config.yaml
rotation_deg: 5
encoder_parallel_block: false
encoder_width: 192
decoder_connector: "linear"
shampoo_beta: 0.95
batch_size: 64
lr_schedule: "wsd"
weight_decay: 0.1
Rows from block 3 of the image encoder of a small image captioner, named by matrix and row number. Rows with one number within an expert belong to one neuron, the router's apart. Each number is 500 + 50 x the weight over its row's rms, rounded and kept within 0 to 999. All counts start at 0. Numbers have three digits each. After the name is the row's rms in percent of the matrix's.
Before each expert's rows are labels from the 100 images, of 14976, where the router gives the expert most weight on average: "responds to" is what is common among them. Only what is clearly more common there than usual is listed. The data: rendered solids tumbling over patterned floors.
# router: slot weights (encoder.blocks.3.mlp.router.weight, 8x192, trained with AdamW), inputs 0-63
# gate: expert gate (encoder.blocks.3.mlp.gate, 4x192x192), inputs 0-63
# up: expert up (encoder.blocks.3.mlp.up, 4x192x192), inputs 0-63
# down: expert down (encoder.blocks.3.mlp.down, 4x192x192, transposed), outputs 0-63

# expert 0
responds to: count: one; its colour: grey
router.0 088:453432521520579534478503520542426484523456513490551524500537520517485559454467449547465560442497496590501513429438433534424420591486562528497516569605545569490538597413571498444557599442437563
router.1 090:441534432431587508485503462422500598496530466484505450474475519485502556513561545525395482547603483488435480452485581505422529565544479411549424532523393594523471505490549529398525486538491571
gate.0 121:472506405476481455464463504528477497399474602523472433477467487491516513612426409496525457550505378465462427518523549591504476624507515422445460560553513450446574498617489469453496443491427447
up.0 118:510499573497483553468557603433483497546550387428501566542540555484480503434527643582468488431480605516572557464537506431501531422542456571524489439462494496595443500446502503484531538506538531
down.0 117:529482477482497551563472533470543468456455459510528483527431570409495523545445577534528561455546594565562527547422497617533509540433510498437495569513593426509421437381473512454469554468516499
gate.1 127:502529410490464539517508429421506470543487499427489490511416436532463554452440564439487424555572400504536536597445430504571471549532541477591410535438512540460415584570545549501439462534518439
up.1 100:498511456518500427510412479579572522495499495634511511504584546430501393561579424618553522493544505519454471472575516481481574521487525515481545462559584531523615415415494341429529517428523505
down.1 104:472504471507592627571525472456447477500377482586485489496467479454467455454539546447478477469495474534532436492498511477552532539542513491509475516516463540495526486565522495467527511534403487
gate.2 103:457462550531524497491474471581430477478457491531518463540486494505497454474540610457503465492415546420484452570501449526574504561404513515345510455509442443529417490585455448519496512545420481
up.2 101:513519400421458489479491571501559572529473564468508620527547551417454617574457469525477555582616475477539545523441461481486498413536409461582498567446514522457519524474461579470514510383584500
down.2 103:441477500615541543556498527490491498556491511457513433480556582475534501530442546488520490503461451499585450484493472510475501540506462496466459510478369409421467473445495482567509504501457491
gate.3 088:387597490508451490525505469429466533611606488427601526534444539667493363536505488506491528468544560499492507490438565504467500510471422535504537563627500599448595569422529490478541474464497501
up.3 097:558498467450475523510527531462430411464559513424500461541480497488520466424464551475465476540444504548470425503404464534486539536550569453465493538530504542526484539498620485558459485492487521
down.3 104:530519429489451548505560585522422426496518553473614499464514480404491393413475515556432475582484464556513366534497478498578531542503597490494545516557484534508517507476511427516462473453447523
gate.4 097:494497657578409478544482445531513493528563562552513555437556428435487561519513551464436564464468453530538471661392487550476465498436475512507453474529524511548455485463558403644457589532450512
up.4 093:476478626573442463460545610525553503462486520447548421512407447565597423438545526552495481576521558488592495559417453529545440471554497531572520476592559540550431488544513499539471552444515532
down.4 095:414517487551421449579492497471552596504522507597450506417524446556445559555490592462412473612451622453493530444510520479491498526551438557440457524464546387482490526479529589475546413533488502
gate.5 082:515404549527514459512508468500488545522479541584487450511461459474419383540450450484636496534583450526442475510484579545504466576415526444563518493576495531548538466532446480488452589497457534
up.5 092:536496516522425536492571496459525459547533474539528423459447525517498484408474484470533484459536512547439561449540532549466427539541512499472416547523543570482511489461474433437551598494482556
down.5 091:494528594439469563469498454547460433501540497536549460521507502514419456484575541490463428422521439554479438503505421459465522513517528575446404464575467454494517535475453485543510528439509558
gate.6 095:525473541646536496542474511473561441474479428538511490571595518425414429483520521473402527529593449546506513428505499485530520487476509529524479546485563495526469532486468488548568484514475529
up.6 081:469458430435561496522559571450526521595562473539447473447440443498497530520492487533562507534499478572537510481570421451507550473457486448502444528594496419475527530606496413528583504504489521
down.6 094:563524436528544565476601491466573490634481383490448501462432507485481464445514546525560480502449504512544469490525438512520549524460489469542488632558475475506447572422570514428475501531442514
gate.7 079:524438495450497523490509502503511467576460483541501378494456431563454485500561555543506518511524452522520555550483509483506510459478473457487476492414491473432469577467533463461562461498555512
up.7 080:385476444503502506446490537486464499453582587515505476437511539496492455458539519581429515577474463625509471530430473480526450509445538526530477509537524436418497493502473478447514478483484595
down.7 077:520474425615527522577410556589450450471490552549501545455511442511485538475482457515499482445482491568530452479457527483574446460441437500525417535442497549485472493453502458593565524581478526
gate.8 095:520536563542390610484516582516504537419431462435542490547430485536431494427387550477508484568501549566516532400501547502487474476486453482567447477506486534524479593489449505499482533507518527
up.8 091:401420424489567499478530501451554576560588481523511440498506445465491448510471438535544409463427500504556555535551463526503509463504529499470534492574586474557555456528461445436510484461558512
down.8 102:548501527482444617476497503496514357531499502468539448487551517495465385451413582492550505519421524541435462448546436452566520502423464466531452543512536448422495548440443513422513394468492552
gate.9 101:560464484487463511527489500487471537498539521489461506510524529560498450452456486465459432459468519550481516479544442403545504415477415574581514566514497514471425527472451447423527499524413473
up.9 085:529409407520435510502474572416462490500446485566389550471538501426529523553535571506487569513486512492421562447477471580475532526500425465465536501411506533504430567441475436485538476495530371
down.9 105:494432459535487534495448627516500489478430511501350509574427464462418444514447517503472537564521574458450533405473575530474502523560497512435588554538486450531455479480439428564517496498450540
gate.10 113:444544490449515539523417527517536394495544484457511556504445576593536369505498478565558567524505497509543518603492481519542588476481479475478431536474473482457410473488560410570553469413533529
up.10 098:486529505451496500466437535528519374478509517484490503485472571546469389463471502548552617464501422519545497532454463443498545531463564464505440509471470472481437454489557453616513503410509511
down.10 106:502533457472522494472497475485489534509531493481457424513461480461509468452581494507505413493517520444480471521444624638495512517418582447620463576579586449511581505446504555491484493544523578
gate.11 104:551568518396491444488574438488450570475516474565505477454533541450462565446529421498593438441468532549560458508460516618533536522538490493428515500585476445593486475523515478501418482470489551
up.11 107:494447515562564558481415549499454403511470531424475476503513427572496461562491526477431561613474441468467513552558457425479481468426572504534488503451544568486489533386497495437587515469533473
down.11 099:542476510544471577592640530507473410502477525484469545468485520473451482601560553587484524438400428466607569477480453481487584369470524453555558504480492485462428533494592525436497511462543452
gate.12 077:511493461477550525498515430521543459541662558537501546508427436479490393482414565492491481483520491421470409466467531518513508484532378537498532477449557440531436518578449509574511542493435478
up.12 088:397422523498527524534546472440505513481505548418594458455523528462516523513563508510531445510419525443455496401528443438484471526474516485506463408538563480523412403477525463487560490579587457
down.12 090:405513513489502500531521477468490533416504556480475585482426584557495540488459525503537478530572435538488533495630504379484523475471500557565353449508469524417496423481526565620475506515479552
gate.13 133:531439493522523482529493497488560449492476427549490486498527497480500569542533641451529503462529509562543485503500489565565529460537522496564466457572583653553481544472473581496516560397611535
up.13 127:539454473508525502504515477437571494495481433571475452517502484441515590521515631452553500478515497515490455500528414591552522460558496520583490425581601624521443549416443558516548558441600519
down.13 125:543566515507532506565459446502482600447487497556497491576471526512521468492511520415554495509567554497457458510485606489510571511592396487559508505519468437382484532522531485522473485437504584
gate.14 080:507543547478454528438493479497441473415532525469425536515415490554521407584434495550432514557516544528507472529421491481393382465499498492443524465498437480431507467589488598432431422538535582
up.14 097:550452482501537452496393524450447557502455503571466525444511568548500541503468493518387486480420494546552454538544537514495453483534477523487495487497451473524500451525624586526465348524416489
down.14 093:495502595503468516491490480477420572493584528405444568444480523532609539531407446552449475469447551498539513572361450500523460444477448494554492526476564500487531497502483629524487534504456419

# expert 3
responds to: orange object; purple object; count: four; its colour: purple
router.6 109:583525528487499476462463478466502360581598503479578432533440506503486485454450435414571378490442558518517501567517410451563415521566508487469491541548559448503504560496505565546531547530434602
router.7 103:413451512554567483549467512507481595427472455598510565526510490486488536534490587481468555564434463420451509584493574491505556444528475488498550533395467519424574520511406511509449412395518452
gate.0 100:491527466493507541531511568475480459518490600439586585466492535456580447495449426402517539535559569617486590477497405534532542437455494495575464457512505519473518487508461477521487530608490508
up.0 102:496523493532554475509512543527397544554486483452579579468446520546444499442474555517504491627510486436414480489502410498478508436438381527664482566565463520572521438574461504444436482524517501
down.0 101:450472525533430524508511529492511505435486418537505436509473513463475425516392485494528417514486399504555574429604502539591415466527532477556425520493492442510549509605516544488554486491439544
gate.1 077:548488529500495527478461453432506504378525549599465548497476437491585459533539458548497442413512539460401556539483521443503543503502511459446524494459541554526463516482480509520473486536386514
up.1 089:521585476493441525461560507460537535480525519580486521431468538565520513442496490462494472484491506537505441392552507467430443390445610473483520530469439522447503550488490479513579491428450532
down.1 092:505516572568536485455496555432447396434568449511428513589514492593503509520606536464511424496454494470487511597513563489509542526513530536386467504546523526574453552421470515499429440458403506
gate.2 085:468534468568486491484511487421486509545481441517446419534420522502435429465492396480497495446541498559462424555564491423426528509501548493479464603568483510562445506591574550488559443367552553
up.2 096:432447507580563544610427474503550571525498431556489504425486427532502609546513459511594554459570507375516432528525546507451469481482449411493500566482437546515479600534519530513552454447500570
down.2 097:448428526505556622535483375529438428476553431509473458504524479570604434547459542587518399490536522465483449454417497590442552540525490543472515547524512514516479548458581590559486487470527488
gate.3 081:488561516560499399502450469433524529485512510455518520556572482469473509512585514510560537465560495499434418537497504456461482466544457388500464468520437492514557354450454589551431450495599502
up.3 085:504486540541548367432478463527553579559466480450510446414507480518470520465472495423538547448541471519573439528506502531474390517478528533501473433519506567403464448436526567518516394536539583
down.3 082:517499494578504457558442484537548446561531580517455514446515528535511406508510458542533449552487475445494491584461468498560500403488645480591538552461510463387504481514497429500555405519417424
gate.4 087:528391413450542450477420505492423522495494519365483514569545484491514533576539458507544443541425540578545539480454549515525556520506437531465570556519496336508610483499494530532637528511471519
up.4 080:583531544409396383575449465597501483455562485490479447421492592577501556445466464456440369473486525534418446582566546499408528473559489541483500511445444463532514481524461487456544444445380588
down.4 090:502469464476477563566550554557513562491512452533636429526471574435550517609530490545500499521488496550487451441563510401595517454416502461506543440452519429475486514612528496514509392505475498
gate.5 115:495506528590481483459442488570470582484443419462481505467635343481593516461504518473462464527460569517566543504541422552485554435529516569423501506504579456516510421471414481493473438426515381
up.5 108:509507491411532476487577513391560466442505622527528525487439628559417485534550457549543522494550448468446445509482563479550465555459521421498460503530469557504511562549594547459501536535521639
down.5 112:557438538394554487395497438528504521435548490476562551512523534463381508440551467468479409527598480546527497470522470537504521521571452475525478420540410503461464438510497531568469521438491437
gate.6 086:525520412548536552594488470401469445502445501569515418496500492493472489515427500549514547569490504449373524497508495569569441553534414528520483499481482484410597486490464441450508475473454491
up.6 083:494580447459530410452517546557443505459519510446514448549581487541511498554469467480440366550486454548452555473559469427491429595441477435454562614564526435531523522517468465478491556465562473
down.6 084:495512463482532493443546425447495505410424539482572515499544495508446555582509483498467540531415488488580464508593523603580397481507396456521555478559489503449576470554535432541519500471546441
gate.7 114:528499450554563598615537488451544408522538530471528490527424589496467469452471486467493560521518553494546492542478493418532457582486509391445580491431496510513427517470556451587417522464570486
up.7 113:415502421521514572525518443531550470527484492574562443487580561512544510534486523364439538504554476485539538444434467470443507484464503494457490517561689527503529479465491514537488449543502463
down.7 108:506560495606525465495512546432442461483549534460459457523540493462495489411542432423482493440434395443497524482571435471512547551507418557539554387448367431502449510558536436549527500514430468
gate.8 136:386381554546534528523597482465516468512470474440568496461458544506517553520518501480506529516516424545557555390497527599445392499576426436541425555447448623378530496467539509517460582439591430
up.8 140:624593455455449489411451457563489496450554541586415471505455486490453460444477499534485431522492591485494400586488453355514566537446576583449534427596514419589480530544431491472555447553417615
down.8 128:500502438525485538551456488478549439528441483548530529514565552405445459608522445547458539433488508495472492483506501487483533493481486504609490518497552509480507484544461582537543380368427458
gate.9 076:519474477545578584437403555461508533496478513417455601474484513426503457506328485466561450458490522479551490544529492536480467481586484588555522467406474426437420510445474411527504548491623459
up.9 085:447472509532474584533467543444528585523462484489463529493451476465499518463390488520490522323480531542543464508559505511505518487542479541485534482514464505561517520457408393504441520519572567
down.9 082:553440493541525571460487498500502458483518499559478472527468546474520573538508599516649454478549548575514585459428454472460461499488410560541522524547551474531534443557428437527562469508558429
gate.10 111:625546561501514545468411368490467514483572420492500498521485402576507528606429493550451496569423554541441460527440494417446506518515369463518495496516524510480530438457418511423522497581480484
up.10 110:412450435496474467559593644488533478546422536526494486472500584436486510416566484455526560441605430489501488467526507602575499455459605544441511508488512431549465552569588531564466481395538530
down.10 106:492520546484406397501591578555454619558485492477537453521413480546531459519494428502490508435581591512411442492525433442507538583435434521505566527557516474514435546514528493437512510532439479
gate.11 110:534531459499522551518533428542554465414466478599544494481482538403525535452502537409491529458574506505515473472469490533505451509518486517526432452559513553490422542533422558477498582539486602
up.11 117:437559550573565525538473472460492436373580567547477480430452423513492449474530489506534491542562538511515483459538493493554527528536493470480435534494504525537514457426496520450615543550494557
down.11 105:489631482462531515451488515468443482534453512601494488503485477437504401554567522508506528397526450471506448509440523441470405499465522431617474514434404509473495540464406514515524476483511396
gate.12 115:588473537465466438494535553546482494507511575435504618517482525418503453422510477568461460558439540561525554594467551486540456575537506444459524475548377527462525505367542500498457417458556463
up.12 115:502450514487488433492563550506516455487534581423466521513491498449557412413532510568463485547479500540520498543488546477557478534505574450464518505507458494491535489358548450464512477499504457
down.12 111:501427444506456491498497450454459482422556495449502506402547473420447528503362463546422517488466545460499504443539460458588492607450453530451430495592561487488503493520601428546553470596441494
gate.13 089:512549562492507464480426494503496491524471503474466463476520520477509477517466483418547509460505451557489559480551519546527523430505467434467532595561525510567482515506446448630464492542410510
up.13 092:535483434524529427396535478523586466482463469519525597536496508475490567555571425481481463417498527428543526492602557490478476469529453577610556550543544417395485516429564500464519539474572501
down.13 091:477460535423480464452535547438518562544497550454406464544532566451455525386469536494497477609447553536576465511592607574560487561536567514543442470528537460574464517548411397423519479570601427
gate.14 109:504534480442496506472502457359493549475504585485410448551494524543476449474462450470456510444414584484359564474477549466476568547430494526480473528469447441518474390640425537511577629518508443
up.14 102:582524510521501522531461440445465387476570541501612545485559476424509464422506478435502449528438416518520573512543498489578465491470530469485600523473514503476540647513509602539663540582450464
down.14 110:564537430484417515653430438447520490510523538534575452544581447473520499526499435461508382579515402562473442505466386482519493555492456433462386556459599477544575450454438479457503570520549470

# expert 2
responds to: count: one
router.4 101:495485493478513455427492579525530478499524560447476536544496407565547551508438512425561444498468468434505446484580495488460538507545470441547476472588481468436468441567550532504558577504414544
router.5 094:531515532535552469446572594407552520428560460547494443556470546515548479466456542525467470546482557538431428520489581437490567489502424444479587592615533449472416556505526480409508522540485544
gate.0 081:612493453490562542391547455501530567481536533506544596500544593570546492450482466502424380530453499567582538446471514505511500417471462507491584553479437429500522536526534492499537522482551517
up.0 085:602505520584561571535428510457557455508551515468584504517577532563500524448486530484550463535514514520531491558465424562504438495548453500464491464512436467544451475458569582488428500480560481
down.0 088:567496510530487524525515483525548505497444482444509456472435555515537453429548552530449454462454472561502530532470532569580503544540509450464527492517477522464585476515520407526509471487447463
gate.1 098:529559533488523425520360467437533536480490431455484620450482580530479472434460561460560439536426554471502528519476445486465544506489462597542512514524490498506494476454591490494457516572529554
up.1 111:463458471495508533500592508545508480536489580538498404547538410505496524539497454478500583489573442577540475430561611531557460485517583446476492496468490550474542516469405562492526559504524506
down.1 110:447465465511567512511477457493562519465491437497519465460579511497404562477491517523512505551566491612454581617424501537478446473458526606431449533454471519455504393525428511494551456527584528
gate.2 110:591463433557464434475548556493598515474409429496538479492467504499539511533492500528363513458429527543454568545442584482546510485545524563539496496527511437575509421451472535448477447545575515
up.2 099:582494437565492468509542553493593530525485476540511492482491480502526471506519474489442495460450542582478513526476543467563493524523479512515505525487557408587459517462508494434485495514594495
down.2 102:463515468459543521505521513402445464481553489433483506479463587420539442566578440498479516527494567569413487457577547544470574468433484490504535526469480533501522483511420491373529531490525456
gate.3 086:557464504503483461534557491497504494606494467465464454517457377506494511565542566468475570514506478473477482481481381495460488605563523474476438518533517461569543467460506494506538379522468378
up.3 086:489470494509497502665524545510570451534554425530571474499397443438587506603536566484394570448472511516573544564477489503447435557485560458554480570564455499523586426399469494593482477500455406
down.3 098:547531552561415509518608438426392482527493515478490590436459487473471596618501502473445607442501505409529503423465547508598544551453540500467567470441422491419546519423520429427490369631477477
gate.4 103:585424456437401467461543465426474511489491489574487486587547590511471517468446482446502419444470402452487472571542540439517501512491474497534441524416545595521482572578412559510497470470562514
up.4 095:489525483464432540585516501523426515422548510461518521552567528489508525525460494583579498500490537413601456473401517498539459505547489516465512477470550416482415488455513530580437483567519437
down.4 099:426437587503523550431493460474415528520477510539525593436487502459414474520600433492425517417573503523478488499411556556538447528566596533517473515494422537581508524602516543529438546541584506
gate.5 080:466515451487437431458493531470525446457474538551457505506520587448485470485553377493433452418431474521516447503481521555437513555558529567533413487502541492465428531580598447526421481437603474
up.5 083:492449517510530508584498445511520464501458522490462472521635445443545537505465590549550490517476455603595461496474545492561457519458432541514461507486505551476476507495481449513524574466446531
down.5 090:443517448552513543431536567532548541454436426419510447468498572454507556470504569512577567397551510437549636498491522475540614487488549421503445504499543464505432464544420514574493533406423495
gate.6 108:513471526490465553547447421560476559517534512545530456547497583493565466552539437449425540484529586516544516538519396542499540450591435430536531455497498472549545478498547566518483488427592466
up.6 090:513497485502524508458494543509443569483529457531460498590498589529513498451457505469566494513463516420518538493599502437530535492510361434501550446524539555475436585504566618496521542514455542
down.6 105:462429542444494624461528516499510521553552484540400518434384535506464505436510482452389433576574426470502459445429541512495442529410469552541543487433516482549434637402424484483532594590525460
gate.7 115:508459497460453519523549545437504489513486486490493608584494430583570579484568548529492562521520410489421520525455526499469551439462517564494486428522450410514592527465421467510526411537619556
up.7 112:458481529471395519513563539465489456530443496489459579553510488566487573498564540514488546506559416459476541484460514471472545428465497531488472478535420407471563535459466515492568418516603548
down.7 113:455531418427526525478468509552581433544470526422629465433513505597563459472544429534512401511536501530487479551408428463463525494470400486518553519453519500469448515518477520525526621512410538
gate.8 125:349530467525477450528377474519373546539502460561414524499510501517467524452498447465374443513557538439473504475542439500517364516488568508479445581478500339555545546539445492531550511396473468
up.8 120:545509417493486554470385462483522529507549505458605580428540493554586408508522534490508452495468485544517541448387525471503526467634409574519524502484519597398490519421512459542510526503494591
down.8 109:500402519493480428447450554516603502559521514402595492548501514497547472508431477565573436494546415469560466542503578484508512449441492450628586407479402442467463451572539533484438494544493509
gate.9 099:511526481538537594506538401514424477474496481515482483530603541482504431534423473533480472536532508525577576565488443474494512454460447591497501483482549481557554391547488550571458512566518464
up.9 098:406511479530528521523495462471489548529492500552517483598598539545496471490459460527478480551518500522566564475458435527476511497485469478461482429491536490558527386498500499530482464531516464
down.9 094:633457477583467497550504472440524567492499521577387471553493498490515407613516431496544545461392542408504586480492422460446506487558514492518427477539556494568470487582435485458483554519444466
gate.10 095:417478559641487548557523526477497512536458549587495553508452507416551540527483437514377527479465620541561527481569468519421537466634530384480495414523485428524515490371526522493467469437484501
up.10 094:480478500555437571522505592491508527513403491564408619563450553428590550512471481458378536515477540491529532409545481534394537477623530420528564419475458479520508556389543507524504458454483524
down.10 093:509512365452537580512496443557576470568433488462460452458532441526540465525517489437573525399487593459479507444604501487512514431538458516479565576435623403520530482538517539446449457525546571
gate.11 100:520525596469447574478529403541572471571564480502497398432477515620521509472519636476553496492514485492407430483501511517473470544499519483507474482446511572554473447450549492503495569507522548
up.11 097:499573544464453599478481398537537443587579504484509424445475457618527559496496615472518497490499419459467432433506593533474470531522514464551452466508496520560447480440478524446536604480512492
down.11 102:440509511476628441575481570495518515519418537550468484528563523501609491595425535486481442469554518536535524467614546471474562460559528491492548585530483488432479625589513489554471405390640498
gate.12 132:463476442520498457495460454444456645447531499558440584425496469522546400451505543461465534463472533439576402539490415556566476534600425648443499487438451559403577453470491541554582519558571407
up.12 136:574501565469523460553574553525540400512425467481557496529455465476454553542530461610541464546534503534453645461501609498460541466479576362492516522602530450591491494504515514488444524496472561
down.12 123:520446486537479535430572458525418421407492483531398451485498551483561492465480527503555489523566544494496409495491481451464505510544495577457543452437468461489402429397477547419520405437498529
gate.13 090:472509506519553527467572499449394501491508478448495596591543518501470578511387463505409493422513529621498558462512466528426453464467461560534425466554472546509581556598518520508489500440558607
up.13 089:478518516552592525528589463472485623442472462519546561569511541512518503542431473517393500487558484503505517463541407528464455502484442566554517494502456497488524513483513535581522508545509555
down.13 084:498541492505516551555609470490542635540526462503431471447499533545473569513490516422519491502459499491473497518534467563484512585500522505478547549433523379436421454427518592547529562491507644
gate.14 088:502434456483502516522470518579537508503532526476494491512547501519479386586450527556536569446463409471493484457441431555519533535500540623425505490455519508489512484572526448493538473502479548
up.14 091:423501420553466474573462496603520489438518507484574431544509387565529390492438536649472524508444519506483479486476474501537477553497528428489490540517502460474527396541501561464539417571588529
down.14 093:470515521523544527527474364482603474481446480549460558479459436568509566548489576542470532544505561504475438502537482547515451370468533455473497464537582473477498461444539540477434483511523452

# expert 1
responds to: blue object; teal object; yellow object; its colour: teal
router.2 102:447475474460551460503471496528491443492526449534425542464522550534503467408458523616537549515529466539475477478504513495521549499492498463425548498526435559527542575368494443452390499530601515
router.3 111:513494555524496513467487463379471561478552448527568585461462521478558449524525571424387452493467595425582481425506517534503549470512404615550512506383481474570504481432500576517530475586572499
gate.0 079:534496472563489518568502492502480508502541567536491406523474485501508539533491443496414539404540450520514545460563554570490542541470480555491553513443477536461530424570534473502480383499525557
up.0 089:491497405465378473588522547409460502480445496498346517570588542421517492498517452535497529490496499504554621488503507494513455539468525443532531420409462501538574492431434535441503530496463469
down.0 095:554555541437354529553494422537459490523581466602453548559505560548454559511466538414502584529502522505542516530485490439604495470492496509507413529511493484388507517541499518498518397480453465
gate.1 076:454487443580483566487546545434556502469483520555497532395455473552519488484402486538586446503503441410463508468520503490514386548541569513492520473474529464500464442580490458539539535484477504
up.1 079:434492496571638456484447452525527504586526489432543562468461576457506524503498564543454523611410487456582471457487461464523398475609524491535377455538526386558579480577465540494407476507591459
down.1 080:428453446584639509432519538429455538626492509548516481530525470482497563583513523531533521514429469439547515568652581486521442434514547503540476505509480515534537577520484489513532486495537436
gate.2 075:534467463554467428476536572529477568519477440502428495523480529546503532596385476466576482525496428472436514581531491532453499532457452528420579476534516470556578529581446447511513474482499512
up.2 084:431529589562429466493531493580464433464487433583491552566558615500496404492512483469521505535506514450512565533468502461488438491490517538529507563496397472463553517592489555578531485508476590
down.2 090:453510523534482528515467468449494472470521514485488499441597554486502392524523534517485475486488569398510454573347561483505507544446460518525482511443525533469488375488520540591461414453476446
gate.3 087:537536440473504451461575528520559509565481505387515457505426498449556502554489514481563512472513406489554586554525517493430517556546524447517563523508532478586534466493475503443555456499595505
up.3 091:516515476427510434526428559505459513374514473537485561438534545458474480500470544497478608447458501554482591526479542512354476550564480526474414511544446482470575495529417443542412362555551427
down.3 101:491455490544401426615407514564446463532431546492513550458487443495591541536525571566553533508597387581470541529497516514553433486510525526519451503498470446532441489554497462549489427456556483
gate.4 093:478538536571489506590481541585531514450561477523480500518520486525551502500435467544412474502545485478519594542502505575467533543457437624551543484474483504599494560476371574521472591435475594
up.4 085:485582518523488546576596470558436534489463561542403544491517509522553553507447555498517488599431428494577464465467488534501452553449532561543512480462570548526468575468397483491537482531513441
down.4 092:516495525431563480471550466462508511410487554516481481557469492558393516507407501453482507492526546434488477599546624515503540490484525475436472396484527572490555463594457544509488486475527450
gate.5 113:439483657463525484575536545533457477586398502509515493548475500534489519569521552434520398485445490493493442537583508496533485435482520530534541489494544455562478494517522509499533500540521530
up.5 119:468524557374545487480492520483458471520472520588406527595496528495448383509563438495522496425484479417450481485588571453525513595428504532458537490492532417666576468544573511420431427610503501
down.5 113:480471402490529466455484368499559505462435461556536547504456564503507480475467591497442498499482582509487484543567468580573473414495569520611434489581464555499565493622497517487461499527470435
gate.6 093:529484427487499530503513544531454423443553474501487445471472588526421438498456476472521478552463478516550466510482518377560484447610417427464588430478442533486487470524532449502497540477408536
up.6 093:508610513459576465423522457458474490457418521390519496461666483482472548448550532525497557418458574477579570500526462561428476561490520530537465467523525480584533452391450552544471497548623479
down.6 099:479452478469547605528457517463490482589511496463622572518582462561544574429511550474551517489502478611514587495458545438425465507450447509505535518504504474456459497532516566553488488532528526
gate.7 116:596483443469465552463584518548456412580490499453473326536471491504442523461425452477567363564430498479517511469475507504563466446503566456448477604514529464448511483471524528521474542560490590
up.7 110:540477505450480511461603509499430411524429529490490407517462411552429563467434439582601369590397514487537490477438501463531470464529580471442503572490555498409492461490531530508455547559431595
down.7 110:478501489465405464489522516443488474406430495557527494582544522505452490506497569565475583517618606544460541464509491447369551607446512485502467487488515500441601503466462551572474512421489482
gate.8 074:511430517468520463597528452501516441451501521578454518458494476456558522523415543570457522553492535532534541513675517561429602516493556488491489408497545465507509504430480465533483534483481445
up.8 073:455462464516460516343462491523572510597535515514528479501510549448472514439453540395521531406514534515538490576469449416557384508473450567396488552526563492559436518497513573529566574496475481
down.8 075:444563534551482521482481541557520459537523528617452492522539462531543593522493426560441472611533551488557519506554567485504558417536475410433485520524416506435482523558578528361436505527582497
gate.9 107:538503481444545645558428541514450486495512422535575519566444492614527464546449506612496440459531500543463483508512410562459439533477540438508470497488539554505532482487424409481516485470568556
up.9 107:526478497414590628554468513524504458483529443553599524579474544544531480551461522589517471454509498576454464554492457572463450539455566420473438578506511562511559476507454426528544487480572551
down.9 095:444495551540506517422491495465451523468468546530365539509483440504543523446441589515508447480459544515563475494529552517406468469479390486436535435487541466497453505528533519427464534436548526
gate.10 093:474523601514571482470401662449524465531494516550529509527531544536582504553514451434474537537510508538486515566441492477517509543545481533474472470587425546416558597472435518487509500554467553
up.10 095:469514484468559561447649389523467548491509466448444497393430440571485479497473519520514495479555487469475492566503503533496490464412524444492505532469490430544436538452494510582525583457430440
down.10 087:487533609453590566510603503504490433506513533528434571574486539534508537577506555532451537613488461522471568533558494539521611468439358542437458467472510458508534605509474535366515576620442511
gate.11 131:402475486540513496486523512399486573502431483555445559522619540426479533504529501524485657464518513460529492567527505542460559465476449501504532431450489498480501601456454474561532462532460492
up.11 133:407418502529514498521463446419506546488447472541483461509561586524489504559519592515513638532483525486509565517480454611455600505531444501573527450451510545518467558447410478590485503531483500
down.11 117:437548516546559487451578482522510476475506467599446529447513494538617464460492519410554399502495467534506389429527503430420457554538560476541498469505530491581631458579579461507545483514542527
gate.12 096:506479474550474509426511459522472487479501500468530426570529580597474423527467440436504476419498497598430479475491423453489456493523460538568403459621452531438511534461532556457502465426384460
up.12 092:522550619501485512507524465450559566524540583532469598436467479432452564517536522567539576508566546428571544512509461541480552479508510482401550512393509505496534533515516567582616462478554534
down.12 105:485449489536466478486415483440495545459462608505460514449473553521566461457428585515463477469564494422481537495514454499488513521537514535517474392522487492496552497411454549536466533480435477
gate.13 096:591472572478478489396491486532525530426597477489500428450586468544472512411485460519534522425493586458574568508564542545467543467476464473463473481429536492528528499493456413609417527505406405
up.13 095:508528493533495466491587519531435421470510416477431472526482520530548447428521494487469395529467582571459600446373510402490529564554458473526579474562527461509424544433471454485521429497448499
down.13 098:513610450465505551453528514544439578622457414492432484570535455538446485499508476440510502506521519447383586578531518545440454361573516504442482511518515559526471601479486498470496574533466458
gate.14 128:408518458557458435502503512490444364582528476489465487535505534505489426522476562438492467428440523471549478475509455466520417527527478549540494496475466479508445533497490541564495640588572546
up.14 134:452524471548457442546481493474453396571509491503476515520528538522497458527473571454508410409457508506528464470501514545513429518527476543575521516477472498471428509501499524545540608555569492
down.14 112:528497548481496593417451578522388537470508508373487464532453449588485508469458626455452476544596427573417433431459463446473541432424450458518495460436413458526429548529464484535449588515549411